A small image classifier, trained from scratch: layers 8.
Rows from block 5, named by matrix and row number. Rows with one number belong to one attention dimension. Each number is 500 + 50 x the weight over its row's rms, rounded and kept within 0 to 999. All counts start at 0. Numbers have three digits each. After the name is the row's rms in percent of the matrix's.
# v: attention value (model.blocks.5.attn.v.weight, 192x192), inputs 64-127
# proj: attention output (model.blocks.5.attn.proj.weight, 192x192, transposed), outputs 64-127
v.61 102:520510595514448489415479611457426395518501409508507564478475542445497487595510511541469562510424470539535501524570483467399426444484526513405426418507523507487506568584456399529506533527555565
proj.61 103:447464449526527465445532681520520476533522458520425447460495597489547473405438489429504516506436424489554539545715475477492466445555584393451552423510476515535468439533501470489524507539562567
v.62 092:497465408467558524576519404538584577469486610495508452545509452546519500418500447471549420492601545468441510494448512524613581527506468507608561585488470479514512441435508583481525472476477441
proj.62 097:577507556458460537566454356483487512440461529479586547538500408510462478605560510593487517507552561520431458474315553522510493553415454613505429572463515491458535577495499496526464519474445427
v.63 101:499476409464529530565518408534565580477482617496504447548515430509490504409509472485544450512615561465448518505442515535620585535508449518600560591483465494509538431409514565506513459469478452
proj.63 103:583506546443480533574474354498495513442462534479585538558499398538452511602553516563483495502548555507416447466311547536514491556406453602537435591448521477450516568487509519543455515479459446
v.64 083:412499534524473477507480458552414549553480477528397489463454497504594523474453547443428505528401415521660434576445566495486475571515535411405542544564485480466467511525611484464405576493463467
proj.64 086:512446431531487579406477416459480514518515515481567499554512438462479502456473519442490499538526523489527502516415396498495536516622525486578422551469496539618424408429483560494552423479465496
v.65 115:490490477505607463529514488498495504472478574453588523541488531585478461507481415441486314485521508558438544497533440499436529456471512501633513493512491515546513494579466613481538507433561475
proj.65 123:457521514543461477482550436438567518478449572464453450506501539429569387458535416526583600525524542553509557568426563476555541462466509533445539456483459443490524529504525470581478499490565531
v.66 102:467510524572373476394485504370442414461511461496575527528532502437492492522483454529520493547534475511558544586526429547455504382538433502479468549513492538525565501513508465456486506412510544
proj.66 100:516509528553497449434495503514418441465558446493494473447566542489541515542565557590418484481438384474486561531522497531468465400473516495407526384506521532538523446519483478515537500522590485
v.67 090:380534455602482422514449463460407463476540421496530481531513518528605404487463430442470404537415414509546485537466467518478515426507516443517503571553462463525421451544550563473559537446550599
proj.67 087:424546582598574477452478306483480503570546565478438434480509519402568416434515465423565479527542523494568552518348473449526588457578505542495556436561489487580540423416484497507576417494523461
v.68 099:460512527563428470417507486379441413436506499482609532551528501463484480524484421514510431548559479514524564579531410560440518364525427512530469545497487549545572482529503514458500499400539536
proj.68 098:501530517550478437435514474497456456449537473486459457453567544480560481521575532601445521488457408497484572538467527546498489406446497512399544384492504498509526475521504472561519512524627496
v.69 123:487486469484631459553511470538509531479478582461567510527486531593492464495477424443475325471504516561447521486508457496455538488469528486632528494513485491543491495567483623488533510455540473
proj.69 136:455517512531474494503552395438588541488436589457458464521492522445549402453520403500604591525539571569515543549375559462563564494478506534486527490487466445487517536489530478576462499472539529
v.70 108:491518532559338501400487527383455412484520429513520508516533486408491520518500501550531580557525481478563523557522471535481478426535437514426460540497509533495547499476511407482483497456498540
proj.70 114:531499518517524474455464578546399437483572422516530500455546515527501581562523584562384445463431378445485529503604471535446439430492513473444498419502526544551513445522473507469549503538548479
v.71 120:500512524534341512426475524421464445517530407531472488491529489407508529509497543557529638547500480451557497532499513522516475469543461504388467531499512518480508483437514395492487500498477551
proj.71 134:542496509494541485471445566555393450503582417532532522458531501530478592567506597523375406470447400440489503474597451541435459462527503478475495457523535553546509448520461507439558493528496475
v.72 114:495505493515433534491486518534521509545531402535388472442516502453523529483506582532510671500428472469571438485463567469561465568527529473367496492517512464458437524437526412518480498580417525
proj.72 120:523477530491561546513463533551431502566537450528551543492475470510446568508460555450468413493487495454520446450589425471448476544587506477558461545533536555552499463465469520390532480487393464
v.73 119:502508512511379527463476515485491481531535396542425479461521486422522533497505572554512677524470481445561461506474545505546472526538492491363483514500512493463473491425524397508481499546437546
proj.73 130:542486508477547513498449551558408477529566424538535543476506481542450595550480586478414392477471447440502468448585428517441469511554497480529482510532540559538500460499461518413544493507443468
v.74 055:447513558511458527444565533527479544552452538476451547458474532424549546463511517434528568486504503539636528565505484464482504544556476464459522561497489553447615613529570459502364543420409484
proj.74 062:518466445527446536443585595479463475450476434487582466545563458449465590498462474609522564539510480495456487525630499545498464477477481514578374524415543551542483422417468539488536494466489388
v.75 096:504503551517404504410522516407474435451481530486591548539512466416454506527510461534524484525589507519519559587547446549455512398520411537511478518479486560520629528527498470480460493418517490
proj.75 100:557491481494451444476512570516458440417519460493498476481544522541523511538557563606416515482462385484447525525544539582471427429399506487416507436457522518455495474550511481548505540534600503
v.76 106:504502536548367506381495550383464400483503461496565536526522493416467522535502481540529530543546491507538542573558451529457483401526435532463452522494506550500583518508486422475486494437509519
proj.76 107:539479512512488451447481622527436441445547439509507482457545536523520528557543567579407481464433368465475546529643500537461422412462530479415514406496521537517513454543479478502525529539578496
v.77 126:504512517531366525443481531447481456531537387537444483479523493420510530507504564550521662536478472443554477511494532503531465499537483503367470514500516509468481493435512395500489495535457544
proj.77 139:534492512492541500480447580559399461526579410542534530464515494527463583550488591502401403476455426431501481464624433523435457486550501477493486480526535554546506455507455510418553492523464474
v.78 095:496504536532436484413518521387461397446500508482617535559527490459468498534502437519509435548579497501491571564565406554431503368511430538536461527479504557526587476533476497479510488415544523
proj.78 095:511521503513469431448509574509481464422530467494451469453557548515548486541564528591445536463451403489478570535561541554511458411436501498403551397488497487484520497547508473555500544534635505
v.79 104:511507551514399499409510515395460414454493516485592535555519473411464516526504464536521492554591511500510560583547437561458506390520408546512462532470499559514613489511492459489483485421540508
proj.79 109:546507481486455433465498583522469446409532464499489476475547526549520527548544560588409509473459381478450542521549530583476445423412503490421523420477509513466495475558505481550510538540621502
v.80 116:482479428529477527548437493539498489518505519508404358519508485493490528378498480538514587502470538473520465495472462472514509504476570473488481396500507528508331383432498508579580469572642467
proj.80 109:473521551563526482473500440472429412530559478493512418505547583453539497418483464433444428562423472504508590549476397511471509370517526463472538366482453516535503420517469522562570504502602522
v.81 094:564459446457566504533529464507528542483478508476647566548474505576556508583490484480517387477559535544431552515499528516538543487503527513647500592489514437486559524539490552453482497449396484
proj.81 090:570514539408497496559488398519464538508516548511415605452468457542469503552502611426446536473520489467515469464368537508427490564498502556435494554496508598421494532530524495457454482472429454
v.82 109:551449470430657502583554463583496539495456513493553492541475477575534549532505518431451380466494515489443435495496490511530498518519653502629499569426500453487477459523502580475495499507444505
proj.82 111:542508466455432490523505398507514496453524575493468546492466447582455526523494606451371568491498455473523512508341556591438497522448509507445477522434466554430460509550518516532436489498537458
v.83 110:484515469563373518462409518426546457502543490491510492494515559502470496473435432588594588518538506559521609515504506491495526439467383475455479426603539536523464520462465440512553495481588460
proj.83 116:481492633537593506485491533494400510585502463492475481444521588377549460484511453500577438511491526519490506489594430384503520462605510521486544433604538527574558473463474444444574495479450533
v.84 099:444551533561339483406460514432497476509536464512461550445520524424482445500496493572528596515486474523562565498489517503474499489497337497379511452571496541511553567493509420510487515475534492
proj.84 102:462490536541563519482503551495484527538469442502536478517528521399526487501516406572644445507524558534479473487608462418574523501553484514572516510569535442572557498441491478463542511494446540
v.85 053:514487606465638522481625539519532513393472498451516557437512563547545620528484474459571505402516414491450527474551509488528448453587598497536495503445541509504571574486473524416443550476448510
proj.85 056:490465442492373466487450575427490535394484537509526538470521518473475391578570485663491615485506496522553506511517558504519610510414465573443485462550409488540491527529452491574491496501508483
v.86 116:465528465584345498430416505415536470511536464500505549479523546474485455506466446593574576525512498562539611508488522490489531476487335480428495457605505517522526568484492433506503505471530480
proj.86 123:475498599538585519491499505499430524571488462500494489480523548375535464492522443542630451508512552522488478474573450378531526496590489530527530490598545497566564491439491462448555498483427526
v.87 056:524468441530643556553574512531521508508469512490425435498512507558566610445506438510592521412493550492471476464531497432567483511530660540535487539485524449487429505440468556491503466553468415
proj.87 047:497508402502440421498442529473420510547575486536494484438566642525512425504432505530408538527422514476499582526512454535470573457513545492462531481522452512556518478541513572547549459507509533
v.88 104:534444496471718511583538509567514503533457518485501447530487518600517596498471497392483406462474497487476371505527485483523473519536706489575490527462529469502397463497491569464515499541487502
proj.88 107:526492477516423506478477488465523474461518548485464500468463528525494444490535564519369559519480458494538557550448569554440502493436524523423477454466456522477484485564482479547477471523570474
v.89 067:484507589486501514511497567509504459502534483494379446468521515469393528455495550499430602500395473452530430450537498480464401512512570511390447426461525553490414474503480461545506527580591555
proj.89 066:476452398564473524449462636479549490454504468483585448498530535517489521497486456580497492485501500532492537545640532537566561475537506445576503454524490423586534486473480496518491512534586574
v.90 056:489500508505574511445552505536499559495494454461441553470530548490464507555515591551415572417373474502510402433501512431532444534594590522435464446447509565481446530540519512487460544519476539
proj.90 055:454521345576377468411415460389542495449536511487565538531515517585500477564534477639498528448544537514534537535406589558577584486482429534558461538534476433556519540467475515522495501520545516
v.91 103:569458472448576504540538463513515542476480496483641581537476503571552505594496497479499376478546530538431539507498532520535527491510540524632500604479519440489573537547492551447472501454389491
proj.91 099:568501507398479501556496401528484544496513552506433614460464447556453521563496615446444552464534501468517463462362543523443500576504500539455482568490505586425486533522529500452438485476434459
v.92 116:469528512566365510431435546416542457516536488488483533481514549470456471486459459567571590527530491557540589518519520483484508465484357488417488444591528532507509552485477416499511506475546489
proj.92 117:475485588540574512483483593496453523560477454493495484468517571399547444490522436551621445501509542538481487493657463384535507489569498527512534463595547487567558502459479445450562505489443532
v.93 120:462540505578339501419429532399518459509545478501480524479523537442459441485480465574564599548522493527543584514505518489476516473488334495395497449589505531514532548479492424518506495484539486
proj.93 123:466492551535581513487486580499466514564482436508516473492527555414537463475501422540632435507505547522481472476644443390540504490573492501541526486585542474564541491445485471453563504494440534
v.94 086:536438495462637536589538535601503506536462497476452421514488511554496638466498509434477495448423510480491364479534489454520440541538717473529466489453550501476353430481490548505517517580538511
proj.94 081:525488475535443493486485505439516465426523529483468481491484573531507423480545526521379519516480457521541580591500537565469529459447534522453515421472444490524488463565476482561500480524605535
v.95 089:534448479481682528588520515575501511526460508483469436516490514575506613477486511436478463450449509480484362482522494464531473529537708480552490490469523483475368454476497568489520506563512491
proj.95 086:516508477533425470470471495440513454446540529489483477503481561536501451476540537519370528527469463495546578564447537571446511468435517517446476450460443505490473452553472500564503468524601495
v.96 106:538466474435508535531503485538550537547474581517490474495462396535536520469499540415549504417623528493508499548508563513595526557529492538560530586539519474534494521469478498425488494488353502
proj.96 102:592471576404440493497536445552446549430497534496446607447502523445479531635514554576469558473511464510468464493423559530493510524548508598450524516554578502484579551527514411449460543487442548
v.97 089:515488539448536485538470536563541507587462553511383435487484477503575542424490544397561540445547511482543406513510545476544480598513545499479565526528548502463477539448543463500511477544395469
proj.97 090:593454566419499499476533546473434497480506475526529577476506518478500459618495500513500456488531480462439457476561497509489511465572480590498476539566595500548518527530434440405525566477396511
v.98 061:487526498552449464504505497433461510518520458496568576469491604509469503576439454544446487598450472562490530496490527507414504465474492483475515506501490449416537543553562487474437541474488499
proj.98 060:434509405557554514540540512503525482544486534507476375563497443494543493369495468438534451508507579486550504472505442460518489521432495453574482504482452538461388390423530583535525421521514356
v.99 090:544466483435516519531477514537543512561473572510469465493463395534532522467503561407532511420604531487504493538528568519581499576524505541544531553535536495520487537480481493444487485503357507
proj.99 089:602469603392450484481540515540431542428510517506451600449506528420490497637534547577473542480502452492465463492506551536491498507550501612458507508544571506511577537528502410439468550485447555
v.100 115:438528498626558417502429480459518414529541444512507458495549579590549445469448415409526345523437430486539467507487461516468504469465518454534529524597519425527415525507506577440562507477488442
proj.100 123:413509551610515571402533430478447486559532468508503444534531512328526433426521439570581524556465540483575496501484405397492519487581494497485474462559485487631518425397481491517555437505465520
v.101 051:447522475540460477506532495431498527526510466520605587469457587506426443574463441538426474527417480538495532484501454507380514450486463489521441516476431504523512473543503518525463549482598523
proj.101 053:447542426575522560544422480552574514537488526491525423449540482525482604389525469522529504432508540531500546460503496435508509555485455405543484454479447528454550471455510575522515436505544461
v.102 109:418554514632515427472466503448472419470542396506524506509542587509525445519507432509463407573379426487531477478494436516425470440446510459467497464512484470480500507534545544532519507490593465
proj.102 112:372528456621534533443495495462511449547526453517542397563514471463519440383509430509546482533459533472578519506534410457488493489497494435510469483468427483577457421438497562551543438516529496
v.103 107:517465478446502534528508452537554536523483568530530474501474399546550504469490512417561476424629513490506515555483554521606548520519478532582535612551506452557497519457473510407493500475358480
proj.103 099:567474572423435489498549360562455554441486539491424588460506525434479545606505543572473566479506474519476459508336533532499530528550512580441541518553580492485574540506531409473474524484445554
v.104 100:427538479574463487438535430440480475419539445515564520560546544460513444514512400560505458590458467488509518498429441519466534415472471477508459543469431475545536444491529546529515506456600469
proj.104 100:382544405607516526501493360483558465539496497490534405566522463531483525385483448474518503545486544513548524515355456500510536520459491432546506502444429456499464472449530590611512425517564459
v.105 107:501524534532541426528465626531456465563490476469399491435504577509473543512504570463419522495385475500535444445575499471412424561485565463414532364496541542407465556558561475553487512568529532
proj.105 089:493479542526535532476520754444442442538530428533567504523473468502516428488512482469514444496469502456511509473805446472475417442487473491495437484493493527525463470510415524433521535492479453
v.106 098:560487516390485566499554568525474581485465523466468540481468473434425569537551595590456646463497559522468506450536525453488473553539516513441458416395496603469542475511495430567448490548552596
proj.106 095:579500473420493434587429682464542500471475512493525554462472498675480516562489543426447448453532462517417537499643582542500448492404490493511509511441504532391486577623499523467446564486537445
v.107 087:593460513376482550530504562540486560551469540468456507463467444491442560505503598511494625429536562523468506479545572460545486588549513520478495464469532554474507533486477434506458478543432579
proj.107 085:620481576387494440553484634501464540465487540497484579437476528538506496605507556458466475479535454496421498484606576532503482481465496566492517508526553546444514552576472464431466561480466481